A small image embedding model, trained from scratch.
Data: trained on rosettes with rotational symmetry, 27.3 epochs.
Rows from block 6, named by matrix and row number. Rows with one number belong to one neuron. Each number is 128 + 24 x the weight over the matrix's rms, rounded and kept within 0 to 255. All counts start at 0.
# fc1: MLP up (model.blocks.6.mlp.fc1.weight, 384x128), inputs 0-127
# fc2: MLP down (model.blocks.6.mlp.fc2.weight, 128x384, transposed), outputs 0-127
fc1.238 [120 149 145 145 159 142 124 146  91 115 128 110 133 127 137  95  92 134 129 141 131 130 157 100 121 128 149 143 101 139 124 157 127 133  91 115 114 117 140 126 102 151 107 138 130 131 141 149 119 134 129 120 147 125 130 151 112 165 151  89 124 154 115 140 152 162 145 101 148 118 103 120  83  93 112 117 130 145 113 155 139 163 114 107 146 136 154 135  99 123 143 114  97 117 142 111 134 115 148  91 126 140 103 115  85 156 107 127 138 136 148 129 145 134 103 138 137 104 124 146 152 142 145 126 102 142 118 143]
fc2.238 [161 132 129 130 135 126 124 127  97 153 148 118 119 124 121 111 121 138 123 121  98  99 140 104 129 134 130 129 107 131 167 104 113 125  87 127 133 123  79 151 104 130  99 147  85 132 142 126 121 148 111 149 160 129 158 149 131 109 163 145 110 120 119 121 120 143 145 126 112  98 159  98 123 139 138 100 134 142 170 145 157 109 158 154 120 140 128 115 150 142 122 117 102 115 143  69 105 123 157 163 195 143 120 158 132 116 153  83 130 157  78 149  96 143 126 106 105 151 119 101 181 138  96  95 142 140 137 103]
fc1.239 [104  79 120 144  82 146  94 127 143 133 152 109 132 163 142 167 110 187 140 102 158 129 123 106 111  86 162 114 149 156  84 156 162 109 159 122 151 134  67 104 110  74 112 141  80 137 119  97  97 136 157 155  82 153 124 121 130 149 120 147 121 181 132 136  98 131 106  96 154  65 116 178  70 149  62 110 109  94  71 190 134 159 110  60 119 139 135 179 144 127  40  79 136 159 122 133 110 109 108 157 125 153 142 128  98 173 108 125 130 151 187 148  99  94 125 118 157 101 150 142 146 103 135 161 143 133  86  96]
fc2.239 [151 139  86 119  95 101 126  86  92 101 106 151 147 126 122 135 154 126  92 152 152  94 157 163 143 162  94 146 150 140 170 124 122 113 134 127 121 125 138 134 138 146 117 121 153  96 129 143 132  92  90 103 112 119 140 128 146  74 127 143 103 140 151 118 101 108 125 106 120 119 116  90 150 136 126 123  87 164 132 176  94 142 115 196 134 137 182 112 126 162 147 148 107 107 114 126 143 142 102  92 126 121  74 112 123 140 152 104 165 135 148 149 126 130 157 133 105 118 159  75 135 124 124  67 128 133 130 147]
fc1.240 [113 105 130 129 136  84 131  92 168 142 139 106 154 133 125 138 151 131 105 107 150  73 145 108 140 153  99 142 111 131 150 135  96 185 122  90 113 150 142 163 123 160 127 121 107 142 108 119 116 139 150 142 149 130 137  68  88 150 154 133 127  96 157 107 166 147 109 163 141 147  95 131 136 109 140 106 134 140 147 129 152  92 184 148 165 121 134 159 144 110 147 137  90 134 146 113 155 166 161  95  97 123 111 115 136 114 162 147 124 122 162 135 151 114 127 147 148 106 145 124  96 140 153  78 153 107  98 121]
fc2.240 [111 130 139 131 150 117 153 143 142  98 148 130 154 126 137 118 155 156 104 148 145 110 116 134 112 122 115 101 132 109 142 109 144 145  96 150 128 158 124 130 115 152 102 118 160  64 147 131 126 162 145 121 132 151 103 138 105 131 119 118 118 143  95 147 114 150 110 176 135 133 139  98 119 105 118 117 156  56 136 160 145 115 133 103 141 133  89 107 124 122 118 124 154 132 160 152 170 145 117 118 148 135 146 168 124 121 126 130  53 164 100 137 163 149  92 124 104 131 133 141 145 118 175 133 164 158 151 117]
fc1.241 [127 106 114  81 123 135 130 144 124 104 145 125 162 143  83 128 155 151 160 151 130 113 113 151  97  80 157 121 129 142  93 134  83 102 130 203 114  73  82 106 109 140 118 170 131 141 117 155 135 136  98 170 141 128  71 148 129 140 105 124 128 115 146 148 135 136 152  98  99 132 122 115 119 111  90 106 119 131 118 152 148  97 114 156 139 107 116 130 132 153 120 126 136 109  94 129 113 141 143  99 112 127 137 142  89 120 153 108 113 170 150 131  99 107 106 145 127  95 124 131 120  70 158 117  95 136 152  97]
fc2.241 [113  84  98 147 146 126 125 112 130 141 136 125 118 129 140 158 150 122 146 131 106 173  80 129 124  87 139 132 109 163 114 104 100 140 118 119 108 168 118 144 143 108 136 135 126 112 138 135 119 115 151 148 136 114 124 133  96 118 142 103 134 136 148 157 125 108 101 130 110 106 162 120  93 130 132 134 128 111 110  91 124 102 172 141  71 136 153 143 151 104 133 173 143 105 144 133  86  87 116 143 161 111 138 133 119 143  61 123 129 169 155 127 130 188 148 133 133 151 107  93 143 118 132 116 105  99 183 138]
fc1.242 [143 121 120 113 156 135 122  99 137 184 110 134 122 145 137 103 136 112 107 114 113 168 136 140 128 134 118 137  93 161 140  88 110 117 122 161 145 127 104 148 108 111 138 121 114 110  89 129  97 115 146 110 116 171 115  99 141 118 167 172 111 117 153 119 133 124 130 113 139 111 156 139  78 119  91 117 120 105 120 124 126 152 127  73 143 116 112 108 126 120 128 112 123 138 149 140 117 166 160 121 129 151  91 110 146 151 120 123 125 119 121 144 116  97 101 121 117 129 133 140 114 140 118 120 123 110 122 165]
fc2.242 [119 121 127  92 175  97 154 169 145 167 111 126 109 103 131 120 102 129 106 102 126 115 143 133 122 114  98 152 163 116 116 149 148 124 107 152 176 167  70  85 112 148 197 123 126 149 105 123 131 128 106 116 170 123 101 131 143 154 134 102 117 168 163 105 146 136  77 103 152 147 129 106 170 136  97 116 162 110 103  94 123 130 112  92 133 131 121 155 140 164 122 164 178 111 126 112 130 139 153 120 148 119 126 194 114  75 108 133  86 137 145 117 151 142 185 109 171 135 161 119 134 164 139 120 114 108 157 123]
fc1.243 [ 92 154 108  84 147 125 103 115 136 136 141 128 124 100 148  72 163 155 100 102 132 122  89 169 110 143 119 166 116 112 135 115 124 143 108 132 136 153 147 146 144 141 154 130 110 115 134 140 126  99 114 116 133  99 126 139 143 101 147 104 129 141 122 124 133 141 126 132 148 122 140 125 138 108 120 162 153 142 124 165 127 117 157 125 121 153 130 164 105 133 115 124 116 127 129  96 142 119 119 117 131 139 174 143 137 123 131 140 136 170 113 128 100 112 161 137 110 117 131 121 133 136 112 169 124 103 126 121]
fc2.243 [101 136 132 114 145 155 173 131 128 141 144 107 144 109 138 132 118 131 145 120 132 105 129 161 122 105 156 143 138 158 167  83 142 106 102 110 130 112 141 104 122 164 151 124 103 128 142 110 142 123 145 119 146 125 140 125 134 150  73 138 118 150  85 122 133 116 141 111 122 148 107 147 139 105 136  93 125 124 140 172 124 138 125 113 160 136 148 124 125 118 114 137 120 108 154 115 167 154  99 146 111 130  93 100 148 117 124  85 186  93 131  89 152 117 127 123 134 115 136  95 142 168 109 148 119 150 130 169]
fc1.244 [156 150 113 121 109 104 123 116  94 121 145 139 140 147 168 144 106 146  90 134 117  52 143 123 120 127  86 130  91 148  96 125 120 129 172 120 101 165 149 103 149 142 143 147 142 160 106 121 125 105 106 117 117 169 166  80 154 110 144 116 126 121 131 120 111 116 177 119 155 134 139 104 119 143 187 140  96 117 136 127 152 121 112 167  99 163  82 109  67 110 146 174 103 180 131 110 143 100 114 113 148 158 114 112  72 128 123 147 116 138 120  86 117 134 152 137  72 140 125 184 104 104 112 132 128 112 174 132]
fc2.244 [103 123 166 101 156 155 122 147 108 131 141  83 128 137 139 138 118  84 149 109 127 131 151 170 130 128 134  92 140 141  54  88  96 111 129 155 164 122 102 124  93 118 181 126 109 146 148 156 143 141 107 135 163 133 122 168 120 115 110 116 154 127 103 141 145 102 101 120  95 153 148 128  96 139 139 119 135  81 171 114  95 140 135 153 104 126 100  88  57 154 154 162 142 104 151 136 120 116 155 118 147 114 125 148 134 175 143 103  93 127 150  99 151 137 110 122 125 121 114 148 135 165 121 117 118 136 186 130]
fc1.245 [148 140  97 152 129 131 131 145 134 145  85 128 117 133 129 148 109 105 118 137 153  88  93  98 135 171  87 154 113 151 144  97  75 136 130 102 160 180 102 170 141 147 138 156  76 164 121 143 156 145 148 131 116 115 172  66 108 119 106 148  96 144 182 148  93 120 125 133 111 130 117 109 142 163 150 132 153  95  65  87 133  97 144 154 116 136 102 142 112 141 154 157 104  99 158 141 154  82 157  76 130 134 133 113 136 112 109 112 166 133 134 139 116 154 109 139 112 124 160 137 156 163 204 113 148  77 118 112]
fc2.245 [130 109 155 126 170 127  93 139 144 127 118 105 148 127 124  87 145 110 107 123 120 143 127 175 149  96 125 136 148 128 165 184 118 136 138 137 113 103 132 113 100 138 161  74 103 110  86 155 143 144 136 132 154 124 133 133 122 134 120 149 116 118 130 135 118 101 118 112 130 127 136 141 121 133 115 100 153  67 120 181 147 135  96  87 177  85 108  99 137  99  78 131 138 129 144 172 102 134 136 128 111 135 115  80 171 126 127 153  99 108 133 123 132 152 147 140 128 128 163 157 126 112 111  86  99 156 154 101]
fc1.246 [154 157 110 130 161 160 160 169  77 111 142 153 105 165 135 176 127 118  81 113 127 150 121  97 156 124  99  78 143 128 141 105 129  90  97 154 139 135  83 126  82 119  92 110  80 126 128 107 150 156  93 132 153 115 123 125  91  97 109 159 100 111  84 133 156 103 131 121 155 161 156 102  61 167 135  91 113 138 144 131 133  97 114 115 148 148 116 118  98 153 121 121 123 126 151 125 107 127 122 105 131  81 111 132  98 163 117 137 132 179 158 135 127 132 119  93 115 110  95 188 100  86 136 112  91 110 194 143]
fc2.246 [116 130 150 170 154 146 124 150 124 192 157 116 133 170 144 146  78 124 143  80  79 104 132 170 115 132 120 130  99 125 146 102 178 100 129 116 126 116 148 161 110 132 112 113 153 137  91 137 114  83 132 131 132 153 183 134 139 170 112 159 137 160 133 132 111  95 169 130 146 132 148 137 162 144 138 119 158  79 195  48  91  95 102 168 110 126 162 137  79 105 136  85 117 138 174 123 141  92 115 134 174 119 142 132 129 136 105 152 146 137 154 161 140 130  74 109 113 135 102 127 103 129 100 153 136 132  94 132]
fc1.247 [120 154 124 116 159 162 156 107 147 116 126 107 129  99 113 120  72 100 112 147 121 124 136 136 125 110 145 108 139 136 109 138 138 192 128 129 150 149 110  98 160  97 115  98 120 139 139 138 143 119 113 128 125 105 167 115 146 130 128 141 115 133 140 102 160 139  91 127 119 133 118 160 114 131 111  97 109 125 135  90  89 134 140 138 121 113 121 177 131 131 176 126 141 101 156 139 165 139 136 135 128 153 144 102 117 146  92 158 163 109 117 139 108 117 109 113 140 112 107 110 138 133 135 122 112 177 165 126]
fc2.247 [ 87 127 109 103  96 130 107 118 116 122 133 149 155  93  97  77 149 117 142 123 170 162 132 176 133 126 137 121 148 140 116 156 110 101  85 131 121 101 163 101  66 106 102 144 134 101 118  77 136 126 145  94 129 113  97 120 112 127 116 130 190 118 163 135 138 142 144 108 118 148 108 134 132 135 129 111 131 124 116 150 121 110 114 140 115 125 134 161 121 124  97 117 129 172 133 126 140 122 154 139  96 162 121 132 101 155 105 135 122 151 122 130  90 161 177 125 141 131 128 131 143  99 100 160 117 106  95 109]
fc1.248 [163  90 137 131 114 144 148 151 171 153 118 124 131 155 137 135 152  91 125 162  87 135 116 119 145 137 138 156 123 136 170 112 126 125 105 136 108 130 139 105 182 142 147 143 131  97  92 119 164 109 117 150 160 111 129 131 157 131 125 147 103  81 116  86 147 137 161 149 116 152 101 130 123 125 159 126 140 131 129 140 124 129 148 149 144 163 123 103 166 128 139 126 111 141 127 119 142 125 140  95 119 171 101 161 158 124 134  90  94 175 133 175 106 146 125 134 125  65 141 150 155 115 105 151 125 130 130 144]
fc2.248 [103 131 147 126 163 111 110 157 117 133 111 103  97 100 128 134 115 101 178 163 149 120 116 150 114 104 104 138 142 145 148 139 122 146 129 148 133 110 129 161 114 130 104 127 128 142 144 164 120 190 114 140 160  98 138 108 132 143 119 143 127 160 148 101 113 155 126 130 139 112 185 153 165 165 157 134 159 151  94 146 103 157 137 103 117  80  82  96 142 117  85 138 152 127 181 139 103 145 124 136 145 149 170 101 159 133 142 128 147 113  99 112  93 111 149 156 113 124 107 127 145 121 129 128 146 123 136 101]
fc1.249 [ 71 157 125  74 160 126 154 114 122 105 131 128 157 142 115 130 143 123 111 148 146 113 136 128 126  89 124 104 124 125 135 124 109 155 125 143 126 153 111 110 128 139 136 135  95 115 126 146 176 156 102 144 128 129 104 152  88 133 120 129 115 122 131 127 114 146 142 175 148 142  98 146 119 119 129 114  86  96  89 155 118 148 111 137 166 135  78 126 155 120 111 137 112 148 120 115 132 156 139 122 119 150 163 139 125 108  89 156 128 128 115 160 171 117  99 140 135 115 107  96 122 151 152  94  94 150 107 117]
fc2.249 [147 124 137 150 145 140  89 122 141 138 128 124 153 150 152 111 139 167 140 142 120  94 137  98 124  92  80 129 135 125 118 117 108  76 150 154 118 141 117 132 131 138 142 126 107  98 121 160 170 117 118 107 128 113 157 136 162 110 155 167 160 119 112 108 165  94  78 136 146  86  95 131 112 129 105 121 102 101  75 115 140 122 119 140 124 133 162 141 165 154 130 166 132 116 112 156 144 141 106 132 116 122 110 143  93  70 119  85 125 131 148 141 172 124 149  86 145  93 138 174 140  88 133 147 106 108 115 171]
fc1.250 [159 145 110 130 155 138 122 127  99 149 150 125 150 121 100 149 138 130  72 106 131 180 179 124  78 124 146 100 125 108 155 140 150 156  98 155 145 120 125 158 109 160 115 113  99  94  79 149 142 139  97 152 108 131 148 103  91 137 169 154 120 144 125 135 136 144 154 104 143  81 140 161 107 149 174  84 133 132 124 148 106 103  95 116 171 103 140 124 176 126 107 106 117 139 148  97 136 157 130 136 119  96 155 147 124 153 145 164 134 114 143 163 129 155 110  96 145 129 111 110 124  71  89 144 120 126 126 127]
fc2.250 [129 122 125 157 151 116 115 149 155 120 124 105 169 125 159 115 125 110 105 104 145 128 145 150 106 132  99 116 170  96 119 106  96  83 159 138 113 140 106 160 123 113 143  92 108 152 126 120 128 111 190 115 127 134 143 121 105 138 122 140 107 133  66  99 107 117 123 153 105  98 149  97 121 151  87 148  80 137 174 106 125 158 113  90 101 120 151 161 107 131 153 108 188 156 128 117 135 112 141 144 138 133 175 104 118 117 128 115 117 134 133 104 146 122 138 142 138 120 109 107 104 102 131 143 129 118  84 150]
fc1.251 [119 124 158 146 119 113  99 112 114  99 140 149 157 169 138 131 134  99 163 182 154  75 114 135 119 148 122 141 144 131 105 138 140 120 171 138 134  98 146 141 125 128 106 161 107 131 117 140 142 130  80 137 123 115 126 119 141 126 116 154 131 127 135 125 135 145 154 112 171 111 157 125 124 168 156 133 125 181 164 143 104 120 130 137 155 152 130 122 130 132 130 157 121 135 144 101 134 120 150 132 141 120 114 157 130 105 138 128 107 142 115 133 143 162 101 189 127 114  92 131 111 133 162  94 142 122 126 154]
fc2.251 [174 156 114 133 122  94 145 125 145 178 134 142  97 125 143  82 128 118 128 135 102 131 116 152  87 148 162 117 115  87 157 137 175  88 111 118 203 129 103 129 117  97 127 137 156 139 108  94  88 132 157 132 117 125 134 143 106 138  76  89 139 154 156 139 101 111 136  76  66 144 154 137 162 123 133 147 107 113 113 129 126 140 126 115 108 164 115 116 111  99 161 137  75 165 135 151 153 140 128 152 121 120 127 135 170 140 130 127 149 134 128 125 123 102 128 114 111 121 106 124 157 101 110 140  99 167 189 126]
fc1.252 [149 124 125 115 116 115 121 101 115 126 147 132 131 133  98  99 150 151 117 103 129 151 164 105 112 119 109 141 105 113 106  97 135 102 131 126 140 100 114 125  98 135 111 158 115 144 167 113 116 146 127 130 140 144 134 112 128 194 124 136 139  96 159  96 108  94  94 136 118  91 136 129 130  96 131 151 111 169 129 104 126 114 141 144 115 136 116 138 114 129 147 146 130 129 117 148 157 107 115 129 143 142 126 156 149 121 130 125 145 120 146 142 141 116 126 143 104 105 137 154 140 133 136 118 145 104 144 145]
fc2.252 [169 156  91 161 127 127 129 138 122 127 113 148 114 129 105 128 136 122 142 109  98 168 121 105 155 120 180 117 117 104 145 181 135 121 127 128 122 133 103 125 129 124 122 129 167  92 102 107 157 160 153 116  99 114 110 110 142 120 138 133 120 160 154 103 123 125 170 131  94 102 124 170 112 136 114 107 117 116 119 137 163 153 120 157 116 128 142 122 111 132 122 114 147 131 128 143 138 121  93 144 121 118 120 122 174 116 159 136 127 130 117  93 152 129 109 133 134 118 169 104 126 113  98 158 120 132 118 170]
fc1.253 [111 100  92 124 138 128  90 132 136 140 131 117  88 144 142 172 135 124 174 101  95 149 112 116 143 165  92 106 132 104 170 100 134 152 147 165 147 124  95 102 140 114 148 174 160 115 122 188 142 161 122  84 129 125 106 110 118 174 114 106 165 115 114  57 137 132 149  89  94 169 133 126 116 123 132 112 128 117 175 128 114 107  87 163 117 151 114 155 146 133 150 147 151 112 108  82 154 158 124 111 153  72 122 126 122 145 134 118 165  92 130 131 114 136 175 137 184 107 108 131  69 194  96  95 147 172 156 127]
fc2.253 [104  97 154 182 119 152 144 112 112 158  59 174 158  85 141 136 116 149 137 147  82 145 128  68 123 103 119 117 173 108 117 159 108 107 183 120 144 176 190 130 115 148 136 168 126 127 170 101 144 131 127 139 116 133 145 122 132 104 165 171  79 147 161 140  87 115 121 130 125 134 110 122  99 147  93 133 118 111 145 182 163 126 130  85  88 147 145 135 124 117 122 137 161 146 117 143 116 138 108 180  96 162 123  82  98 145 138 130  98  97 165 109 135 103 152 102 106 146 135 107 129  95 124 120  89 147  96  84]
fc1.254 [117 119 101  97 113 125  95 144 154 111 140 110 121 138 133 148 132 139 120  95 137 164 141 114 146 129 117  94 111 102 134 156 139 143 112 118  85 146 114 157 100 134 164 124 110 110 144 171 136 134 160 114 116 121 113 122  91 167 135 127 117  98 132 125 163  90 120  95 146 119  92 121  94 117 151 144 160 125 139 106 132 118 137 140  88 132 142 114 134 128 128 123 103 145 143 157 145 128  90 129 149 177 117 150 118 114 116 146 130 156 137 123 119 103 106 139  97 131 129 136 111 110 149 135 101 107 167 165]
fc2.254 [ 85 127 114  90 149 136  94 121 111 128 115 100 152 110 119 113 100 121 115 151 141 141 128 116 135 110 112 177 150 119 112 139 139 133 124 117 122 129 133 123 139 124 105 119  93 112 108 135 108 141 182 112 123 108  99 158 107 117 111 115 142 131  90 115 128 126 128 114 146 146 136 126 135 156 158 108 161 110 157 138 160 117 112 125 134 128 113 129 151 129 119 139 118 129 148 144  90  79 127 110 149 109 111 153 158 107 108  80 119 136 126 135 125 140 123 181 128 138 134 122 101 128 138 144 127 149 152 113]
fc1.255 [143 127 134 104 105 133 142 158 141 130 106 164 143 181 116 137 120 188 137 115 145 158 132 145 164 153 145 123 140 122  77  95 144 174 107 152  99 120 130 117 123 165 179 117 107 147 158 143 119 160 194 113  89 101 123 109 110 150 121 132 102 141 106 100 110 109  90 152 138 133 126 148 145 160 171 139 147 117 104 106 116  83  61 141 123 124 151 158  98  89  96 147 159 152 112 115 160 172  63 106 127 100 152  97 125 106 108 124  87  99 140 108 138 113 127 112 122 161 161 147 113 101 173 125 104 161 106 162]
fc2.255 [151 122 161 162 108 120 139 139 110 107 150 122 111  96 125 112 110 103 142  96 132 116 120 160 124 147 124 105 150 106  79  93 150 109 168 112 128 121 164 121 112 133  77 131 129  97 120 155  90 168 155 157 168 131 116 104 121 131 152 158 132 139 109 135 121 137 150 108 161 132 139 135 103 119 114 134 137 140 130 169 111 121 141 172  86 111 134 146 141 150 145 143 155 160 159 147  93 106 109 129 105 121 135 181 124 131 142  92 148 121 127 143 158 158 156 137 152  84 129 108 143 126 132 146 191 126 131 163]
fc1.256 [131 132 148 156 113 106 134 122 123 135 132 103 145 151 114 144 135 110 126 106 121 133 143 102 127 114 107 156 131  97 107 124 126 124 140 142 140 106 126 133 127 151 141 160 120 139 108 111 132 145 142 106 103 145 148 142 116 116 137 119 151 155 145 134 117 141 136 128 126 172 114 108 122 141 119 139 131 123 161 104 123 126 111 144 194 144  94 128  92 122 153 160 163 113 145 103 103 132 121 122 106 143 123 140 119 131 136 130 137 114 147 117 119 115 114 101 121  92 112 146  93 119 110 153 126  94 151 154]
fc2.256 [108 145 119 100 115 133 151 161 110 133 117 113 124  73 131 135 111 123 122 160 114 143 138 135 143 133 131 118 134 120 138 144 121 134 141 107 113 127 131 122 114 111 106 134 149 140 103 139 133  90  97 131 138 127 136 106 126 120 143  94 132 143 157 149 155 156 155 128 103 104  89 142  99 161 121 125 126 121 127 159 105 139 117 105 115 146 140 127 115  90 126 155 104 125 127 121 138 126 132 141 120  98 147 116 121 155  78 120 122 118 156 110 130 128 103 155 152 111 129 126 129 139 147 127 121 134 128 103]
fc1.257 [108 130 115 133 123 119 125 111 124 130 117 103 154 102 141 137 139 105 128 148 161 100 144 107 145 148 137 129  93 107 156 151 120 166 149 108 121 102 106 152 125 124 139 125 146 133 127 143 149 131 145 141 140 103 115 130 127 128 128 118 113 101 122 119 106 138 164 102  98 156 136 124 130 130 108 105 131 117 111 134 173 119 121 144 116 123 125 137  84  99 149 159 154 112 131 106 100 152 123 118 128 143 127 126 117 119 137 121 116 112 122 138 135 124 134 130 121 146  89  90 146 141 126 130 156 133 132 138]
fc2.257 [144 104 131  99 157 149 124 125 123 116 126 163 136 107  99 127 137 110 121 111 105 124 161  66 152 168  94  87 129 109 128 139 109 137 151 142 115 138 127 135 120 115 110  96 127 145 156 114 106 149 133 141 101 116 144 110  95 124 149 133 111 148 118 162 122 146 118 138 160 154 144 101 139 156 111 110 109 141 119  57 105 153 147 118 143 138 140 126 129 155 112 128 120 137 100 107 130 109 137  86 157  91 149  97 104 106 125 129 118 137 164 159 112 120 123  97 130 120 137 163  81 113 128 127  71 133  97 151]
fc1.258 [134 163 154 180 131 131 130 141 144  96 149 141 131 136 145 110 163 140 129 129 142 130 153 124 105 126 126 113 111 126 153 123 147 117 132 172 145 115  88 115  88 132 140 119 140 168 145 112 138 151 159  92 154  89 128 105 134 114 102 165 168 141 151 115 139 156 113 121 143  85 110 134  92 101 147 116 171 109 146 114 134  83 101 146 147 139 161 138 131 148  98 112 104 121  82 161 114 144 138 133 167 104  94 117  94 157 111 103 106 142 103 168 116 156 129 138 169 113 123 117 138 132 153 105 155  98 164 137]
fc2.258 [103 160 133 125  95  96  97 171  99 100 126  84 147 135 162 187 114 155 136 140  94 139 102 171  99 112 131 107 132 125 134 152 123 111 136  90 111  92 101 132 128 145 106 131 152 125 133 119 157 159 149 145 125 126 146 127 110 145 148 127 157 100 141 131 118  62 134 144 127 166 163 119 114 117 150 123  97 152 158 146 106 127 108 134 131 118 132 109  99  99 118 136 132 144 158 100 173 141 125 115 160 148 113  86 148 150 140 157 160 124 122 135 175 105 122 143 103 127 150 113 110 170 122 135 165 115 104 118]
fc1.259 [107 138 142 129 142 161 173 157 134 123 124 130 123 129 100 134 119 137 147 131 129 129 140 110 139 149 149 158 120 165 108 105 112 165 123 118 148 104 145 121 100 122 123 128  96 114 124 159  98 161 140 115 135 125 131 139 127 121 120 142 125  91 145 119 119 127 109 151 168 132 141 130 123 118 102 129 112 135 150 125 150  97 146 164 129 133  92 121 168 120 154 107 121 112 125 145 116 160 128 141 151 123 134 139 105 128 151 122 141 102 101  95 145 115 103 123 127 105 113 107 125 169 112 119 126 133 114 173]
fc2.259 [146 133 123 100 108 160 127 114 163 112 133 153  91 136  84  82  91 144 143 129 128  88 138 132 106  69 120 124 143 132 107 119 143 146 146 139 196 116 121 124 139 162 127  98 135 156 121 127 129 123 130 133 125 126 114 137 125 120 161 131 117 136 113 153 140 169 151 161 150  99 117 157  98 108 150 108 101  97 129 148 116 113  83 121 109 107 153 149 118 109 174 169 122 105 142 140 157 106 111 140 153 119 131 111 133 129 185 123 156 116 132 152 116  95 138 125 114 109 109 133 129 134 124 101 131 165 127 116]
fc1.260 [115 117 116  89 135 125 170 128 162 183 172 170 136 177 127  86 155 161 164 128 127 153 110 162 159 132 113 115 195 147  88  82 146 164 124  73  73 111  91 122 132 150 129 144 169 149 142 185 132 115 172  82 134 111 105 198 114  71 138  81 161 138 176 183 164 160 120 146  84  58 119 133 168 121 155 128 114 130 127 169 116  90 160 115  61  99 115 149 130 160  89 197 174 133 170 134 133 137 104  94  97 121 155  59 106  76 114 144 158 176 109 128 106 111  68 152 139 132 142 111 127 116 143 137  93 157 107  64]
fc2.260 [104 135 158 104 108 152 113 101  68 203 147 150 135 154  92 128  55  65 152 131 136 176  88 150 152 112 112 106 144 172 156 115  99  88 112 132 136 101 114 132  89 124 164 141 141 135 108 112 106 113 177 127 160 150 162 145 192  84 165 134 149 173  92 107 113  97 133 153  49 150  95  52  90 142 121 175 130  86 177 162  94 155 169 197 103 143 153 120 113 146 102 142 115 146 159 153 136 163 132 144 162  83 136 118 204 146  84 131 143 123 103 132 113 111 125  97 124 138 116 152 101 121 156 153 117 142 125 102]
fc1.262 [112 161 180 109 171 169 133 141  90  85 134 187 136 155 118 125  98 156 144 117 125 113  99  37 105 133 160 123 107 101 112 169 120 145 128  99 124 135  95 161 122 114 123 133  89 141 141 161 128 172  72 125  97 172 109 137 165  70 134 130 130 112 135 141 130 112 133 114 100 151 110 126 156 114 128 137 113 166 145  79 142 126 125 145 137 109 132 139 102 126 150  84 138 105 142 123 105 165 127 128 164 111 135  99 139 148 155  98  91 136 101  94 114 129  98  98  96 151 132 143 104 135  95 139 143 149 113 125]
fc2.262 [122 122 141 105  80 137 167 103 100 109 115 140 138 160 177  74 135 136 106 180 152 106 111  49 102 117 129 104 125  77 143 144 103 120 122  99 126  94 125 100 157 164  87 130 156 130 166 121 130 150 122 113 155 118 150 103 146 151 112 123 145 121 125 207 151 133 149 143 103  90 143 134 121 104 111 111 130 108 157 129 118  87 153 118 133 168 131 150 138 143  99 147 108 140 142 131  84 159 141 120 174 110 162  91 143  89 158  99  82 134 156 135 126 138 166 158  83 110 144 171 131 159 103 149 156 149 113 138]
fc1.263 [112 149 121 104 117 110  96 164 136 133 152 112 175 127 147 103 128 110 125 132 138 141 126 112  99 149 118 118  78 137 141 152 148 140 131 148 139 121 139 138 132 154 163 138 120 103 134  96 115 130 141 103 121 113 102 111 137 130 140 133 115 133 151  55 132 151 123 123 124 145  95 125  89 124 153 108 146 103 112 123 156 107 121 116 140 156 126  95 154 101 130 143 131 111 147 124 124 173 112 119 113 132 128 126 137 120 124 122 142 105 119 137  97 120 119 138 137 105 128 133 113 123  84  87 145 151 103 133]
fc2.263 [143 127 134 141 158  70 143 163 145 161 132 125 140 169 125 134 129 144 125 134 133 120 132 160 178 110 136 113 143 164 100 124 116 134 167 115 125 112 143 133 148 128 131 150 109 150 118 126 200 134 153 144 115 144 108 151 174  99 151 127 128 145  95 130  68 106 117 124 118 166 119 112 121 152 118 162 158  96 137 104 155 118 123 140 137 137 130 135 140 113 130  97 137 117 128 167  92 119 153 147 146 185 115 165 127 135 170 146 111 163 154 129 125 124 125 109 116 139 123 175 140 108 147 108 150 148 118 194]
fc1.264 [144  88  75 157 154 137 104 104 126 124  72 173 154 103  79 101 142 157 130 124 132 123 128 123 136 141  76  81 158 145 112 128 122 134 155 113 145 107 151 131 159 154  95 160 125 113 105 154 139 120 138 112  93  92 137 112 122  59 130 163 161 144 154  82 103 126 169 108 119 124 147 125 119 114 160  94 106  83 103 126 148 151 123 102 110 175 122 117  89 131 136 113 134 159 136 120 136 141  85 143 166 131 160 129 148 110 150 158 132 126  74 131 126 150 130 103 151 119 137 136 182 132  95 138 129 109  99 107]
fc2.264 [100 155 161 109  99  92 136 132 130 141 137 188 146 141 126 121 114 145  81 122 129 144 129 124 149 112 134 106 100 173 137 133 188  89 134 148 151 173 139 152 118 181 128 114 121 138 149 148 124 163 130 154 176 117 150 154 117 121 143 109 142 116 127 112 169 112 130 141 101 158 139 138 123 104 114  94 147 121 106 123 116 112  79 108 168 132 170  82 137 111 135 113 146 113  99 141 135 109 101 140 106 132  87  95 159 127 116 123 180 132 132 113 147 156 142 117 108 162 118 101 142 113 159 120 122 148 109 119]
fc1.265 [197 148 140 114 102 104 128 101 112 172 116 151 104 126 125 144  70 138 126 187 142 112 120 164  94 146 131 163 106 208 156 124 107 156 110 132 119 113 134 164 114 107 102 116  80 167 141 106 113 159 138 124 109 114 127 106 119 120 162 149 122 153 111 130 115  87 137 119 115 162 111 129 121 137 109 153  75 108 135 129 126  67 149 107 123 127 153 165  89 108 128 118  92 143 121 150  88  96 149 141 131 151 155 124 144 132 138 110 134 124 174 152 129 154 102 120 174 103  95 174 104 148  77 128 141  84 147  81]
fc2.265 [130 107 159  89 144 100 137 102 124 151 113 155 135 145 119 115  93  83 112 105 129 111  91 146 130 141 142 136 129 146 103 149  81 161 160 113 142 140 123 128 113 165 112 131 123 160 134 154 111 152 131 113 109  83 105 127  95 130 100 138 123 108  99 140 145  96 131 122  95 142 159 131 127 174 116 117 139  59 135 137 116 103 114 131 152 147 135 126 125 124 151 137 139 128 133 126 114 108 171 111 180  85  98  80 138  80 131 164 125 104 179 123 115 108 110 116 118 111  60 121  84 139 139 152 130 106 141 110]